{
  "arch": "efficientnet_v2",
  "model": "masked spectrogram model",
  "dataset": "chords played on synthesised instruments",
  "train_examples": 52083,
  "n_mels": 64,
  "hop_length": 160,
  "input": "log_mel",
  "win_length": 512,
  "method": "simmim",
  "mask_ratio": 0.75,
  "loss": "l1",
  "norm": "batchnorm",
  "activation": "gelu",
  "channel_attention": "se",
  "depths": [3, 3, 3, 3],
  "kernel_size": 3,
  "stem": "single",
  "expansion": 3,
  "widths": [40, 80, 160, 320],
  "init": "kaiming_normal",
  "residual_init": "scaled_by_depth",
  "optimizer": "soap",
  "beta2": 0.99,
  "lr": 0.0045,
  "beta1": 0.95,
  "shampoo_beta": 0.99,
  "eps": 1e-08,
  "precondition_frequency": 10,
  "max_precond_dim": 512,
  "merge_dims": true,
  "one_sided": false,
  "adamw_lr_other_params": 0.00099,
  "grad_clip": 1.0,
  "steps": 5600,
  "batch_size": 64,
  "epochs": 6.9,
  "lr_schedule": "wsd_sqrt",
  "decay_fraction": 0.3,
  "final_lr_fraction": 0,
  "warmup_steps": 1120,
  "weight_decay": 0.0,
  "adamw_weight_decay_other_params": 0.01
}
Rows from block 4 of a small masked spectrogram model, named by matrix and row number. Rows with one number belong to one channel. Each number is 128 + 24 x the weight over its row's rms, rounded and kept within 0 to 255. All counts start at 0. Numbers have three digits each. After the name is the row's rms in percent of the matrix's.
Before each channel's rows are labels from the 100 clips, of 14976, where the channel reaches its highest value: "responds to" is what is common among them. Only what is clearly more common there than usual is listed. The data: chords played on synthesised instruments.
# convs0: expand 3x3 conv (model.blocks.4.convs.0.weight, 240x80x3x3, each kernel summed), inputs 0-79
# convs1: project pointwise conv (model.blocks.4.convs.1.weight, 80x240x1x1, transposed), outputs 0-79

responds to: arpeggio; marimba-like; mains hum
convs0.23 122:120106100085118118144131098072143160108138114138131113134075094114178098155162169137108090116134109127103108149142113120148104111130095120116166121137113126155122167169150081126113130133155112139091131179140119167113161133098130119123122119
convs1.23 114:152147148157120124121113108180125089177140110132116136194169162144103159173137063130130156133130172110122119154095130128107126152149122141096123119149115133132143128131138157141134126143136139109157110113124152084133089110143086099157115140

responds to: plucked string-like
convs0.160 097:080137115124136133119183137144137113121160112140161114117127141169165141130130170116118101136097113142114100159148091143117138121141108136113118133077140099130096141135124139131148092159089101140097109149124147144169069170138118091104135176
convs1.160 095:154091137120102092152112129161132151150146102161137105104119160124130168103155173123122149132122158101113100128103136094169103152112113079145163177120128147091117119124131140151151102108140160130094081164145125116144141165105151149127155144

responds to: marimba-like
convs0.84 085:156136155127124116115113106111096139144158160120134142110131100142180118117107123084097156140106078144130131144139120171086119071145125125087087081115111115116139134127138116121132068170091146095141115139138140139162105116117159124108129157
convs1.84 106:118128155129131072094156193133131127157139087141089156109126092158123133145093102141116121178083130117120121150148150138146112120128155142119112086149125105081085119117132137103148157157107121149113164143122116122137152098161129160146132156

responds to: marimba-like; square lead
convs0.167 091:150108134137135137112109153130116112113089150121154130128080088118154105131072149129103190093110116159135132127139122128126126138166178110098105127149145112086133102105169116110120139121123121104118179112108146169111116121180090116137157106
convs1.167 090:112131112150112143155132088082140145159120141115155130145107146164149075109145093127122117117135146153117125105195108132155145095138134140105126146183158144144096113136150166101125104115112107087118176117148144135169107146141153123127084137

responds to: strummed; clipping; text has "clipped"
convs0.176 082:109136104196122109163179137111132130112117129106135135127106151119163154079145128127104087122145137150146128112130116148115107148141162152131129121104127105130115144143164164187131108100163114109124174121088122121116082140120164136073114117
convs1.176 107:136119161093143138134080170108143127121126117140136136105144087128125075104091131113126117137125117131123119137116110083128160087123110128119161151132141129152083139111109134073126120091136143109092111199179139117134185142112128117156120126

responds to: plucked string-like
convs0.33 095:161130111180123137137130096125150120170094138129085138152142104170118125092135113132119130109107123121158146120137201124119172109112147151130109164163151125127139102124140125105112140142127149070121146108126155112159111200147136136141161123
convs1.33 094:122101097118173157092089127155130127124150136148133147084110136108091131128141145093164107125143067120103133099160179164117130135108140109130164133115125172143128085156118100131132134108131182142148135113165131142086130119091126116121109151

responds to: mains hum; marimba-like
convs0.111 116:149157125115092152144104161133132085176143130138090103166130165139174105121114152165112102101134122122140147095138096163121127122091170118137145110114148120143119165068115138109097112129124110148129117177086084141119124154121133118112136109
convs1.111 105:114163102132145115083139153121155136098102121152134126106102114134135095124084103130166150140155100118156129141118148119114101127170145126161133176098094095106097111131143150093165124107086146096128162165151120131107124089101102093113161132

responds to: arpeggio; marimba-like
convs0.98 087:126137168106179113133146125161109116148133083134124147125162151158119073129129101095125140138076140119115132101092099147119144149133103135136135119109144093090125123080136110118091090170137129136157119172146140148182125134129116124085098124
convs1.98 089:128147120107093120146148120105135139162076107160158107111157103136125114100131182163123122156121117177127108137123105144090107113142145114121131157123131118137100129154116176092184130104121086130152132168150132099083129102082123114156135118

responds to: arpeggio; plucked string-like
convs0.50 111:108103148100135111124112133128100144103105144148131115155098105134148115137121145090095123082148170140114153162130069119101159140145158142105122120129087114134127157107106084190131138098160110127101108167083127165125109114169118147132118128
convs1.50 103:156140080170143128121133138105093092136181115147141159116148132141150142124110088153143153137094108130086108106085158144107067141094121108135133131094107134172166151172102126132123165137108127118114156083105129129125120142128141114143151142

responds to: marimba-like
convs0.31 094:150082163118119174102131089125128138120149143144177161113115125129120176146088148130126140110118082109085162120163127137117142100123131136096122108083186130120138126126140118062095141145100137126097159151143110148104122129122118142160129133
convs1.31 102:121137146123087133123142143105142175181109151120113146080117150168154137106080119158140117105124143131118151121089112110107151140109127115154156141148136089124104161125141128132188158115151121162094129132148069154156135124151100149160118112

responds to: arpeggio; marimba-like
convs0.101 088:111099147169125161127121141128083120126127125102158144130127126154108081169138138155124105099105140121176144134131110110141100108116140122069122120110081134135109091146168114092145124108105144125103109097104088158105090141094085120096106140
convs1.101 102:113071123114117147128147139097158133116147157157136192121116111142100154104106143114140155153136105125139168120101100128106105113130128091169144142096152140114128146112144130163119103172108143170151108144176153165149133149155134134162083117

responds to: clipping; harpsichord-like; text has "clipped"
convs0.143 103:129084148136136172114089132145158108154123133104159133120116162069164110092105118165159158147150119108126137140155165143133108131132089088117120162161119124099126117126139087141142134096105073167132155128118127127114155109092093140141142135
convs1.143 082:102105111114130132090132177143109129152114101129101146127078094136125158142136159132126129105107153115215134109088175141133105126125086118136130179163139141112093122151137126114127130126122124104110161143136094173119111147100101132116121097

responds to: block
convs0.25 111:087118149135148099144107132112108135096156116129098107137117137182143101111127145110148161111122126119179131119152112106100109111141134113171142142067135111151157104080136100132115145157132161132142155150086106156100150093151181160128135124
convs1.25 097:114167139104115159102131096144143135138150145126141128116106147117116170165122170137122125146104146150118093132130127122140154141130148133068125148190120159170113131169105142136162118134109165199125121123139168167121138145120123092156160133

responds to: marimba-like
convs0.129 090:190147119110144108117162117088111087141107138106139118154153119140186117102119108146112079151142121127145110145110119128137134128112126152137138112102165095080135169098130106205111130111130112112154119106143147132150118097148166137126098121
convs1.129 097:125110163129148124110145136112125151136142097161093107111104161133063149152147153107116095171135162135168125109139161113104124168140096136135096168150162131140137109117109109157145144137086082109155129102117119145151117123185129117093127114

responds to: block
convs0.29 080:151070149123110141142116087121158120128128110110144124162108171104150161106152132130162128108180135112109104173090142100134134189106107161126101137134121163167142137120107149104122125100136127122105166131157130113114120114135104148161162090
convs1.29 095:143171124164123123173112118157058156071161100146132141136124103143125117107141103107120086110112116122139140083135118125104172117141129112136139115093114156163137116146096123125123135105092115165111115145120108161065105143105107113137129121

responds to: clipping; text has "clipped"
convs0.22 074:104120144172104125134114119060122125106119129139077080170115143123154138120149110089154199116145137139123151134149147165149146114124136122141145103092139107117129121096117130136108156142161137156092124108113130134199115131120145119137134163
convs1.22 101:153134122136121136149071121176128110105116131138133113110087125144134109124144154146171162151168134114120112090101156103150112145139117109131134183093109069123111116094149174123143101142113131125143157152138129151089174101115126100113130093

responds to: marimba-like
convs0.61 094:100151109114116133111138160155134125199152079114117128100129144109139156151126160118115116112101094141108169121124136115102100147148162110146112180145168106091126105112143117141130124083131125171137142117157114158119121168134151109097127076
convs1.61 092:097113124162106154170094130126144162158101146139131137137109117082108159092085104128158112113197139098148130124118114159102153122155142123122147140119087097093119122095160099128120099137117119141156129113122081162154114137166142139149102130

responds to: clipping; text has "clipped"; vibraphone-like
convs0.54 100:122096127138065121135088157105088170167090120124117121123110140131153105129140148162159129092116108145119112190150119129125142118140124145134092085130110147134142143114093140120080158108102121113110128149075090133092128095142116158127117116
convs1.54 103:077132120113146112116183148108123117178151101126130147158143089122139185132111113102096151170101113079111091120122132160132144128144146137088147124111120190100143117151135107148149114174151106133125168125138130131135117124131122150158124157

responds to: clipping; text has "clipped"
convs0.140 082:117166111154093141128090119109083131112149141138134133146123153112127116152120116142148164068166128073147131136171112145145088134127114131145133106071114092119155139096110179127118117102151109127102129149136109153124164137100140170108095125
convs1.140 083:098097146134152088108135136111097141131137083092112120132102143130134151156085130153140095158145130119129111139151106135107158128170152158097120122159136168139131101141099146163120100113066080097123133094134109143107090130148156089111102139

responds to: clipping; text has "clipped"
convs0.126 100:121151141168136152093167088094118123155106143088144166111134125110136136111155100128094162083162136115120152155130146106152163127130104151150099107155116154083092083138105102109127089148144145108105116118111115133134168133139129149100168142
convs1.126 078:155120055148120116141087132150137116074144149123134106102100140116128127082146119123146146089125124136101088126139116118133170098070121142115109149085103131140119068111121140073139124109111163154132120101146115115132140123089118118118132132

responds to: arpeggio; playing: arpeggio down; marimba-like
convs0.178 107:135136120097169127141125112112174149144103098127126126101162107104159106160103145151138111123141108145133115189124150110155116148126152121104099130109150102137136157107132157111125142113152105090130183108132164113117137087053116131142095098
convs1.178 091:165101106113175106118104129170109151140113112136089145129107127145125076112145141140148158181120148089187164135110131121103140174122134102140167180148100120107106124112125172108107138109138123117122123162120100105114109158116116149113136137

responds to: marimba-like
convs0.28 099:138141121137124132151109154138103110134145136092166109105096166103120169118150106148144159072088108152167147134110164152128081121118113157138110113113138116121154120102134098124133116115149149107116135111125098166090134150182114151131117194
convs1.28 097:151156100191144170117161133149118138140110129127129138103128119110094106112147122143127109126148112122119137076141117123103126140144048150162133153109160109115155104141107125142127117133086123098152093141112177117086106145132137100135182134

responds to: arpeggio; vibraphone-like
convs0.118 112:141118149148135176119117160159084125106136141117132134098112139139093089162104132117132113097127145110122094125144170100172135124130130108125106141115124172081139120087114118097147154097089183115161176151114120128135108129097132113155133084
convs1.118 090:151106150111135111162118167083136128162121155099182116128123095098104141149161104111100107097159104136150116141172146114138111129190124137178146104135119160152175129143116127131115115094120146161140147137100170106128147154147143131155137124

responds to: plucked string-like
convs0.171 083:112128188143108116135119114133145113151162119130160143143130146138181111129132160141111121133094130104138125103113091094137128100120155131121125101070143063124137137112154170077127115145105155133123119167150119144147109131111095137111141195
convs1.171 092:095159097125145141123120097127130099138120107131150120101147159177105101121139103141109172098139127118120151133078154097098125148146100186087118109151144166110099118132075109124126138123124162153126150158134119086125144142105086147103095112

responds to: strummed; clipping; text has "clipped"; mains hum
convs0.109 098:156161144198140171162117127127123135109107182117125066131139138138136117108127080126121110122138148095141155115134097142136140129113127121070148111123145125109130198123111152151104125135150111122136146165112102121167090163129109118130121134
convs1.109 085:134092125140107135123148172133075133116106130185156134072129134119115126125132143150157121143131167150107113150131118130126082130131175134107116102123116108151095118152185135114174095104127111089148144117166133143105077117134154108117109151

responds to: block; organ-like; instrument: square lead
convs0.180 105:115139127149145172124113130143121140125128128100161127164120176117111139144126124160089180106104119170124175088124122121132149088159116124138109120110119133140123077155141108099085128105095156076144096149150143109120161151162108121169121114
convs1.180 109:116164127166107139112151108129148087125167142107136142162152132153112124137102122150086134103126142136134137109130102155119131098124112184140116120154136128102127141157080125200111063142105155102086152161124116084130120145136124139103110127

responds to: square lead
convs0.234 107:083155137166130136096158144137129114146165126098116128139145139133087139157110124167105114119159133140169101077171154126135134116174113131127150170153167132165114121117109105091127150115088126127123150157140138166081092156126115114151152129
convs1.234 084:172074128122095151120095129118118110159120143149161109155080109141127124099115145152163137165099106103093093159139149081117105114110155101119132132128151161110141132112160150153163132116124116119118122104161081150151174091121112104141124137

responds to: mains hum; clipping; text has "clipped"
convs0.214 096:154129092142126163137168101128124117146088149107168148139130163130102116149143142166112158101083114143159107121153172105148153097101110144127094133105149080100094135142117139087137120141106118071138099134125110136105114156122101094130121160
convs1.214 088:159121185128142138125121105155111143143099154130147143134138144136151145075096135131134100164093111105134125120161128124169122187142110145122121170077174140149140086120103163104125128121117141163114112148144085117157163144133116150110127089

responds to: square lead
convs0.188 092:117135135156111119108154134095140154123098128113133113116161111139082181117124119137113159158122142098092122187158151091101116090151128172078155119111124133092152129136131159151118101123142133093134132157135130169175098123165121136127095141
convs1.188 087:165123105131139122135168114179116134147094166078152108127134160125130122129140131156137122130134143112165101118143121156132159143112115071138126131139118112135097147183129133132117139160116153128161171074119092131114132112170087179129134167